Weights of a small contrastive image-text model.
Model: 7.37M parameters, encoder norm layernorm_no_bias, encoder activation swiglu, encoder depths [2, 5, 5], text encoder width 256, text encoder layers 6, text encoder activation gelu.
Training: soap at rate 0.0033, 17400 steps, batches of 256.
Data: 101725 training examples, 43.8 epochs.
Rows from block 3 of the image encoder, named by matrix and row number. Each number is 128 + 24 x the weight over its row's rms, rounded and kept within 0 to 255. All counts start at 0.
# pw1: token mixer expand (encoder.blocks.3.mixer.pw1.weight, 192x96), inputs 48-95
pw1.73 [113 113 143 143 132  99  93  82 143 124 120  90 130 115 126 122 128 150 105 149 161 117  89 109 110 156 133  95 167 119 119 132  97 124 122 133 100  84 123  85 127 164 150 112 108 154 128 118]
pw1.74 [ 85 102 142 148 136 109 130 124 120 113 140 162 114 136 111 127 121  76 138 124 106 124 175 127 120 129 166 103 105 171 155 177 120 116 163 118 147 166 128 113  99 138 124 109 136 141 132 143]
pw1.75 [140 150  94 124 111 108 116 128 136  94 102 112 135 142 127 142 110 143 170 174 127 135 115 122 140 137 175 140  96 100 128 202 110 153 108  95 150 150 114 127 149  96  69  92 155 130 139 119]
pw1.76 [133 132 129 148 129 112 154 122 112 140 153 126 175  96 102 160 124 136 136 147 101 122 115 124 151 137 200  99 145 109 164 152 101  80 179 135 106 158 127  96 125 142 145 152 120  98 109 102]
pw1.77 [126 115 112 148 177  99 104 135 146 129 133 126 144 128 126 144 174 152 145 110 143 151  92 161 111 161  82 150 133  94 151 105 116 126 140 137 105 121 148  95 126 136 122 128 141 116 114 161]
pw1.78 [132 134 127 128 159 112 130 136 105  96 150 140 139 137  79 170 132  98  57  59  88  76 123 107 179 128  93 123 119 111 142 116 111 115 145 128 125 138 106 128 128 130 135 156 130 127 136 109]
pw1.79 [108 137 127 161 139 160 121 162 153 118 134 141 120 126  71 124 121 109  86  85 136 139 114 121 114 113 103 147 101 110 137 131 128 116 142 185  93 147 134 100 138 137 107 102 127 159 101  99]
pw1.80 [164 147 144 108  74 139 131 162 119 148 119 122 144 115 120 112 153 126 148 105 106 101  90 112 126 100 118 128 177 122 127 123 159 146 153 152 132 129 127 125  80 136 132 164 173 142 139  92]
pw1.81 [ 89 116 124 156 146  96 124 106 159 142 139 102 113 128 120 130 131 132 135 105 137 138 128 140  83 160 157 116 137  85 142 123  92 137 118 120 122 127  87 102 112 141 188 106 147 121 130 171]
pw1.82 [125 115 172 145 158 139 133 160 103 133 114 128  98 121 129 128  60 118 106 127  80 181 115 132 139 134 193  95 139 114 136 136 159 147 168 110 126 156 127 145 139 180 149 129 117 144 159 126]
pw1.83 [130 132 130  95  90 121  69 170 131  89 139 129 135  71 128  47 142  89 157 139 143 137 154 194 109 135 130 126 123 107 114  93 148 134 125 133 139 144 110 162 129  94 130 100 110 136 141 107]
pw1.84 [151 159 158 108 131 117  91 105  96 148 133 142 147 168 121 110 153 156 131 155 129 133 139 126 122 140 121 107 121 154 154 135 147 122 147 153 121 163 133 135  35 165 174 130 105 132 112  73]
pw1.85 [124 145 126 136  92 124 121 150 103 101 116 156 134 134  97 121 165 161  93 101  80 153 131 137 152  68  59 141 114 130  88 117 104 131 116 124 113 127 136 142 170 117 144 140 139 113 145 107]
pw1.86 [ 97 109 107 119 140 115 159 157 122 108 128 159 118 114 177 158 163 155 145 134 131  91 125 130 122 100 102 115  97 105 119 113 155 146 149 127 128 133 133 137 131 154  62  92  96 116 157 127]
pw1.87 [153 126 120 164 117  67 158 165 142 142 143  88 178 121 120 114 130  87 143 134 129 163 144 139 140 128 157 127  90 101 115 123 118 116 137 129 103 124 101 121 161 124 151 134  95 120 144 143]
pw1.88 [120 125 158 169 129 165 171  51 120 122 169 151 115 115 115 163 186  85 137 169 109 124 156 122 143 146 130 150 149 128 124 138 110 128 116 129 122 113 116 142 146 146 156 132 137 116 138 185]
pw1.89 [186 148  69 135 149  93 134 116 125 148  73 131 119 100 144 170 110 135 138 145 117 140 128 122 150 113 116 111 124 113 160 100 116  85 173 127 105 145  96 109 108 153 167  75 145 118  92 138]
pw1.90 [135  94 159 167 125 130 140 158 133 157 162 101 113  97  91 135 133 129 133  97 151 129 131 126 131 117 131 132 114 107 134 126  76 100 127 114  54 119  84  87 125 101 103 113 106 118  94 175]
pw1.91 [160 127 138 116 158 121 164 111 129 166 148 123 124  61 136 110 128 128 115 130 118 132 137 158 173 130 132 127 137 165  88  79 129 136  90 162  71 117 143 127 139 137 105 117  96 109 122 129]
pw1.92 [106  76 118 149 123  92 133  90 132 102  67 113 130 163 122 147 139 128 149 148 136 111  88 128  87  93  82 185 146 111 141 144 110 148 150  85 165 104 111 142 115 139 128 150 159 119  91 142]
pw1.93 [120 124 111 125 138 123 115 125 129 129 115 136 144 149 130 120 143 117 113 143 137 110 115 154 130 167 102 128 126 156 116 143  89 127 136 115 158 157 147 131 123 105 159 145 141 142 131  87]
pw1.94 [198 121 137 127  78 123 138 153 114 138 160  81 144 116 149 154 129 144 146 179 113 133 167 146 100 108 116 134 117 181  94 122  99 128 107 140 166 149 131 143 123 117 125 131 143 123 112 125]
pw1.95 [141 143 137 151 141  60 152 126 119 149  91 132 125 126  88  81 115 152 114 119 128  97 139 101  97 146 112 113 118 128 103 132 122 117 142 147 107 123 149 132 109  94 137 121 125 128 139 117]
pw1.96 [121 125 160 186 146 162 120 101 115  61 127 114 109 109  94 128 144 114 124 162 136 154 132 155 138 153  72 132 118 113  87 126 132 123 135 120 124 130 149 113 141 110 139 136 144 131 103 111]
pw1.97 [119 137 129 113 121 116 116 176 126 133 105 112 102 129 127 128 132 169 131 135 168 130 111 164 118 119 127 110 112 121 136 123 132 102 120 131 129 121 149 132 143 123 122 200  79 119 149 176]
pw1.98 [126 177 141 109 145  78 132 167 125 116 148  85  99 122 133 129  88 140 122 146  73 128 181 126 139 116 108 165  83 129 124 139 130 128 143 113 111 125 177 107 100 129 147  96 126 141 143 159]
pw1.99 [139 122 110 176 110 126 133  80 119 120 118 130 128 129  98 140 102 129  89 140 161 152  93 102 136 130 130 149 120 106  91 124 118 158 102 112 114 131 129 101 138 115 155 163 147 102  82 143]
pw1.100 [ 81 119 126 120 127 113 126 131  75 112 126 120 133 175 128 116  94 170 104 112 144 122 142  95  90 157 136 128 131 173 132 145 130 126 120 126 154 112 117 183 136 144 149 102 147 136 128 131]
pw1.101 [130 129 128 136 185 131 139  82 131 123 173 111 118 165 100 121  69  93  97 100 147 124 118  95 133 152 138 126 101 131 156 130 101 103 131  93 126 101 127 135 166 166 178 128 181 122 134 135]
pw1.102 [151 109  98 133 133 132 153 131 124  79 109 155 143 140 139 141 145 125 110 134  90 128 166 102 173 112 110 109 128 104  55 112 137 129 159 129 145 155 139 145 106 145 128 153  32 126 124 172]
pw1.103 [151 104 116  89 151 143 151 152 129 136 122 136 135 157  91 124 151 103 123 137 117 138 101 147 136 124 141  77  94 111 120 115 113  82 174  90 198 104 178 122 178 154 159 101 121 136 136 113]
pw1.104 [ 89 128 137 110 151 101 179 134 141 118 119 152  78 122 111 131 150 160 119 109 112  91  98 109  97 173 133 151 120 138  98 109 143 123 127 158 128 121 150 118 142 150 134 144 114 121 114 154]
pw1.105 [120 108 111 114  99 154 143 122 126  95 114 136 144  99 139 160 120 169  94 169  78 140 120  92 109 141 128  88 107 132 113 105 126 158 108 163 118 130 151 103 159 147 181 149 130  80 170 105]
pw1.106 [121 116  66 130 105 136 129 115 142 126 155 115 147 132 147 111 116 145  85 111 115 115 105 125 127 125 163 158 125 134 131 133 128 166 126 170 113 107 118 121 140 124 104 125  89 145 105 130]
pw1.107 [154 153  92  81  93  92 108 139 122 150 125 105 124 123 136 129 144 122 124 117 130 136  92 170  77 148 155 163  78  88 122 127  97 168 109 111 105  89 154 110 128  98 143 146 106 146 132 122]
pw1.108 [135 210 102 128 129 154  73 125 162 142 153 113 117 133 136  90 133 145 113 112 146 135 111  93 131 162  83 129  93 146 177 135 158 141 120 132 162 143 115 129 147 118 124 116 134 129 136 114]
pw1.109 [168 130 167 131 115 110 187  82  57 112 154 139 135 127  93 114  84 142  89 129 131  76 111 141 137  97 164 129 126 125 131 121 103 108 133  73 124 131 159 123 134 118 128 127 136 127  90 116]
pw1.110 [119 130 133 142 152  81  86 161 109 121 114 115 114 136 118 139 136 129 147 136 108 121 123 163 110  86  90 137 102 135 162 162 122 140 173 155 171 150 178  95 104 178 147 137 126 134 179 128]
pw1.111 [159 122 126 115 119 137 107 121 121 129  56 146 151 143 128 109 164 143  88 188 115 124 138 112 145 111 120 140 138 129  96 125 132  95 153 127 104 136 121 135 107 141 201 119  88 132 113 123]
pw1.112 [128 113 146  98 135  87 111 127 135 135 138 129 131 177 144 128 149 126  98 150 123 147 140 120 125 119 129 131 131 123 170 175 125  81 109 128  97  74 157  58 130  94 138 138 135 172 120 118]
pw1.113 [130 136 145 122 133 162 170 157 123 144 130  85 144 112 128 156 129 120 138 117 151 161  96 109 154 110 131  85 130 156  95 106 109 143 144 119 167 142 131 133 147 149 176 117 153 121 100 129]
pw1.114 [128 117 148 113 131 155 151 115 101  90 160 140 147 149 117 122  97 138 116 109 132  98 101  96  90 103 216 122 145 108 103 149 130  93 175 155 129 160 103 102 127 137 133 125 105 116 119 122]
pw1.115 [109 128 153 128 130  97 164 137 143 164 126 124 170  85 129 149 155 118 109  94 126 130 108 143 101 126 142 125 109 136  65  90  75 153 125 111 174  91 119 144 166 102 118 140 116 128 140 125]
pw1.116 [ 98 103 152 143 132 133  98 185  62 129 137 128 144 119 107 130 121 136 103 138 141 129  90 104 109 108 127 134 101 154 130 148 141 111 140 138  96 134 133 124 140  84 134 115 159 167 143 134]
pw1.117 [156 179 115 104 116 116  72  76 127 134  77 127 107 134 191 114 125 151 138  83 169 121 133 124 114  99 142 127 123 133 143 148 105 110 132 139 128 143 134 150 111 129 191 154 131  90 147 115]
pw1.118 [139 134 116 114 108 112 143 135 175 128 149 133 123 163 131 152  99 140 117 112 134 106 143 169 132 130 148 128 129  59 148 125 138 147 115 134 101 119 110  86 122 138 169 136 105 114 140 154]
pw1.119 [147 106 148 148 159  88 128 130  64 124 138 142 116 126  76 126 156  98 106 126 124 129 108 153 143 171 165 103  86 118 131 130 122 136 105 145  90 146 131 121 135 127 154 141 131 143 150 116]
pw1.120 [118 146 156 114 130 132 145 160 124 106 103 107 133 114  87 143 132 184 105 119 139 112  90 111 154 103 115 141 120  91 179 126 116  99  92 113 112 124  92  95 122 116 103 136 126 178  72 118]
pw1.121 [113 149  98 121 119 118 146  93 165 136 120 102 153 113 131 151 188 116 108 131 133 109 110 134 129 145 127 128 109 124 139  97 104 123 170 105 132 123 127 128 139  77 151 132 105 141 115 182]
pw1.122 [125 152  74 178 142 119 135 143 128 113 144 128 152 102 123 141 136 119 136 130 125 143 119 118 127  74 170  75 131 124 112 159 123 124 122 130 139 161 113  97 157 178  90 139  97  97 130  94]
pw1.123 [159 140 118 127 100  83 125 138 152 137 104 126 111 129 164 114 131 104 130 135 145 156 174 118 114 132 111 142 176 159 128 166 125 138 136 141 132 129 134 139 168 136 128 162 150 127 124 145]
pw1.124 [128 134 195 109 164  96 130 165 101 107 143 197 162  86 157 136 130 124 125 138 169 161  74 112 103 141 110 162 110 117 145  94 123 137 176 147  98 132 136 128 122 154 126 113 149 109 133 130]
pw1.125 [122 186 138 103 140 135 125 149 162 122 125 104 111 174 146 118 139 128 142 170 124 178 119 142 111 109 119 118  74 174 117 127 145 144 168 140 128 160 136 117 149 121 133 101 135 124 159 123]
pw1.126 [117 151 119 128 128 142  96 157 152 158  86 133 160 124 112 114 165 134 165 145 192 111 104 100  99 127 186 132 133 121 119 171 115 127 129  91 120  86 157 115 146 129 130 138 174 114 136 129]
pw1.127 [156 186 159  89 120 142 129 119 102 140 115 165 131 146 110 110 119  67 133 157  78 130 123  72 168 136 110 120 167 141 134 118 140 124  90 127 120 132 120 117 131 140 164 113 135 144 125 126]
pw1.128 [111 141 127 112 120 108 104 116 140 146 130 131 140  78 145 117 148 119 123  78 134  80 106 141 118 145 102 129 146 172 143 154 114 127 128 153 137 172 206 142 108 159 143 155 164 129 127  80]
pw1.129 [ 85 137 126 127 121  84  95  90 124 143 127 143 148 150 135 192 163 139 146  92 110 137 130 119 124 139 149 128  96 124 131 156 106 177 112 116 138  77 136 131 109 132 175 101  98 123 138 132]
pw1.130 [121 128 117 149 127 132 141  92  86 126 126 190 167 111 122 137 127 161 137 116 140  89 122 131 121 125 182 120 115 121 108 146 155 130 153 126 164 129 164 106 189 146 127 113 167  80  74 122]
pw1.131 [103 133 143 103 124 148  94 116 100 153 106 136 120  80 213 109 148 175 155 128 116 117 175 115 128 115 136 170 122 128 179 135 170 144 126  92 147 152 117 127 142 140 145 129 119 108 114  89]
pw1.132 [137 136 134 146 124 139 127 172 152 145 126 143 146 127  96 117 101 151  95 108 121 127 143  94 120 127 128 165  90  84  78 131 152 147 123 133  97 171 131  97 134 127 129 178 134 116 134 168]
pw1.133 [135 143 129  95 104 106 131 128 160 125 124 133  91 116 125 145 117 120 136 134  74 147 120 130 106 120 121 120  91 113 135  89 174  97 164 152 159 148  87 132 133 129 106 158  88 129 122 164]
pw1.134 [104 168  81 131 116 140 110 145 124 156 123 150 109 162  92 148  84 100 127 129 159 108 129  81 133 169 145 174 140 127 100 139 114 117 118 152 121 106 149 136 125 122 130 152 132 129 112 130]
pw1.135 [157 102 148  79 155 122 124 107 107 167  88  91 133 156 121 128 119 104 143 173 133 138 138 137 122 115 134 133 133 166 108 145 118 108 172 139 103 141 149 145 123  79 147 121 119 158 150  93]
pw1.136 [136 121 105 117 147 128 140 142 128 112 107 138  75  76 111  79 159 117 136 143 107 126 177 137  94 138 137  83 150  97 112 144 116  94 146 159 138  55 135 126  56 122  89 136 128 138 149 124]
pw1.137 [161 109 105  84 127 127  98 109 147 146 146 127 147 127 115  82 151  77 159 109 151 118 129 122 127 138 113 109 125 175 116 119 163 134 203 108  92 111 172 140 132 151 132 165 143 125 159 136]